config.yaml
encoder_arch: "swin"
model: "segmentation model"
dataset: "patchworks of several textures"
train_examples: 72500
image_size: 48
crop_scale_min: 1
horizontal_flip: true
translate: 0.12
rotation_deg: 5
color_jitter: 0.1
num_classes: 32
encoder_norm: "layernorm"
encoder_norm_position: "pre"
encoder_activation: "swiglu"
encoder_mlp_ratio: 2.67
encoder_head_dim: 64
encoder_fused_qkv: false
encoder_bias: "qkv"
encoder_qk_norm: false
encoder_parallel_block: false
encoder_inner_norm: false
encoder_patch_size: [2, 2]
encoder_depths: [2, 3, 3]
encoder_widths: [48, 96, 192]
decoder_norm: "groupnorm"
decoder_activation: "elu"
decoder_weight_standardization: false
decoder_widths: [32, 64, 128, 128]
decoder_blocks_per_level: 2
decoder_block: "plain"
decoder_attention: false
decoder_upsampling: "transposed_conv"
label_smoothing: 0.1
init: "trunc_normal_002"
residual_init: "none"
optimizer: "soap"
beta2: 0.95
lr: 0.003
beta1: 0.9
shampoo_beta: 0.95
eps: 1e-08
precondition_frequency: 16
max_precond_dim: 1024
one_sided: true
adamw_lr_other_params: 0.0012
steps: 6800
batch_size: 256
epochs: 24.0
lr_schedule: "wsd_sqrt"
decay_fraction: 0.2
final_lr_fraction: 0.1
warmup_steps: 1360
weight_decay: 0.3
adamw_weight_decay_other_params: 0.05
Rows from block 7 of the encoder of a small segmentation model, named by matrix and row number. Rows with one number belong to one neuron. Each number is 128 + 32 x the weight over its row's rms, rounded and kept within 0 to 255. All counts start at 0. Numbers have three digits each. After the name is the row's rms in percent of the matrix's.
After each neuron's rows are labels from the 100 images, of 14848, where the neuron reaches its largest size: "responds to" is what is common among them; "peak on" is the class under the peak. Only what is clearly more common there than usual is listed. The data: patchworks of several textures. In brackets: how many of the 100.
# gate: MLP gate (encoder.blocks.7.mlp.gate.weight, 512x192), inputs 64-127
# fc1: MLP up (encoder.blocks.7.mlp.fc1.weight, 512x192), inputs 64-127
# fc2: MLP down (encoder.blocks.7.mlp.fc2.weight, 192x512, transposed), outputs 64-127

gate.458 096:129085092130122132090124103155148108089130094113147099149135205165096130152149151144119203096164139110116137121100127133151153147139113120114124135118146202138075167173104134059128227120155154
fc1.458 091:062169123108087147187075146092105100106154103126173135088134122092116141143058129039126112118117133157158184091096170082112107134092142128169116125170122100122084090098157161144116131120164121
fc2.458 082:137151104169136149135117155165189151077060136114146133157135138108146102160115190136129125089139090151106112165067115077150141083169083139130065123140137128083131131112130130146141181133150158
responds to: mosaic (66); camouflage (31)
peak on: mosaic (63); camouflage (26)

gate.325 105:132161161122181159098147083148126145159151127142069140155144137200165090127115143140174137173094135149124139158120156155114108208176142125131130177165076134154117124169113136180126133119066176
fc1.325 111:118139071125101109132187098154140145126058147116091146129041151171090115094145166161119173082094117080100122078136128061087094113144121145134189174180156132141115136143151090083145149144158118
fc2.325 096:147102205165112133114092105080137137177161151109116167120135146121157101137211155100113166168175119145183117143119136168136164113151101125151130104156147099157088130068103179163157169126157105
responds to: rings (85); centre pattern: rings (26)
peak on: rings (81)

gate.145 103:118160156157106090114146161147155147131154126140132180127141118119145172113135104155193177115105129153073142124091163085097102126152159128165157107116114136074141167143112158116147112096152125
fc1.145 101:129168131134127184195120134125156148135131058139123123102143046103161134123178166100103130143146162094193111122130151079111147119109118108120160139099123190157172115112126153224171118121087112
fc2.145 105:110127108133164085206208112201110165152097113146138089112067154163108104123111104136110164085210172126162075184151124120151145133118146128120099168132105171155130130114068157167098155141176081
responds to: rings (28)
peak on: rings (25)

gate.124 110:155169131161121109134144164121113149097123142140090137129160151157163167117110164131141132170149133173151134132090202099061153120181145116147158095097155206131116103122089112152149071123159103
fc1.124 115:120110115108156153118124140155134162096087145115114108153141146101092066121115130110167106097086148081116088104107043081147080169097110096157101152124142125120141120072128161059138154159146150
fc2.124 108:023127082109202092140154087168130127181101129119197176129105137092104127102112105124087146159109138141157155078146084145124074133132062149138129134152081093139160154131110152163134159122165141
responds to: wavy (35)
peak on: wavy (26)

gate.366 089:137143110098105125071102076133131120088117122119163162096098165116149142143139054169163193120169078093135156112122137180128074160158132129118102128108115189145102151145086156094154186101119131
fc1.366 089:169102096089145106061109099134154139123140164112092136167105158157119148074126151137159147121193106062105098139112114155146132109146121112119114208119129157095112099108138079162123090149059121
fc2.366 095:162122122109117146108190125102157115115125084106072137124124145139125162144149068144169106124075084099103076145220127133100103105145130112177150121136109104114060080164118159103119141121106094
responds to: mosaic (73); camouflage (33); centre pattern: mosaic (33)
peak on: mosaic (71); camouflage (29)

gate.398 098:127113181122157137099119110185153115147137130071067144126091137151056138106177164095140161121082108171084138167122121126176123191154168184161134171140173144130128190146183116139187091072166115
fc1.398 099:118176087140126133160122142137112121128125159128148164120124096100132165164169155100109150123088141123145142155176168134131104167137152130147170158145224152167092076118116163141063091145150135
fc2.398 087:148120165074069107085128145142135124075156156055131116116179095151096122102099089157125135112116136172090098097094107169145134103155119114095113153129125134091105082107130153135158102120137103
responds to: rings (89); centre pattern: rings (26)
peak on: rings (87)

gate.20 095:142182194168168137110141180200169120124108060110132095109091174166118116177117070093172151118146133105116189074139112106121102096118161101062102131103119133145153090146136171170179135118174094
fc1.20 089:153145089147111154133077063106076146081110092181130193110100151148158166114142114127153125090108113075144130120201156174089141128128123152116115128137151125152116173119185108158095145101112109
fc2.20 096:095136101176158073072161150158155142112120066139143152128154123161133131152099216075108125190142087152082162184117146123135109083128092167129146083144148149122163122102126160097103148130162166
responds to: mosaic (78); centre pattern: mosaic (27)
peak on: mosaic (76)

gate.411 100:144157175081167138068125135168130125151135135117106104145118144151144123107078133129163149149089147112101151175125120199101149148190137139162144124097111145159175148163123107126072159114034139
fc1.411 115:126163130147078108103154127157130114176084077096109135110178082153128155165109116124121138113063147049107148144108096104104112128168110152129170091156137088160151109122128116093173092126118159
fc2.411 097:221122095126148078167041152126135183141135125146131140072113164171106147164148164151095143146167120183162114167125159159202142107091177136144118143125116098135147143107083160184154123126158135
responds to: rings (63); triangles (42)
peak on: rings (62); triangles (37)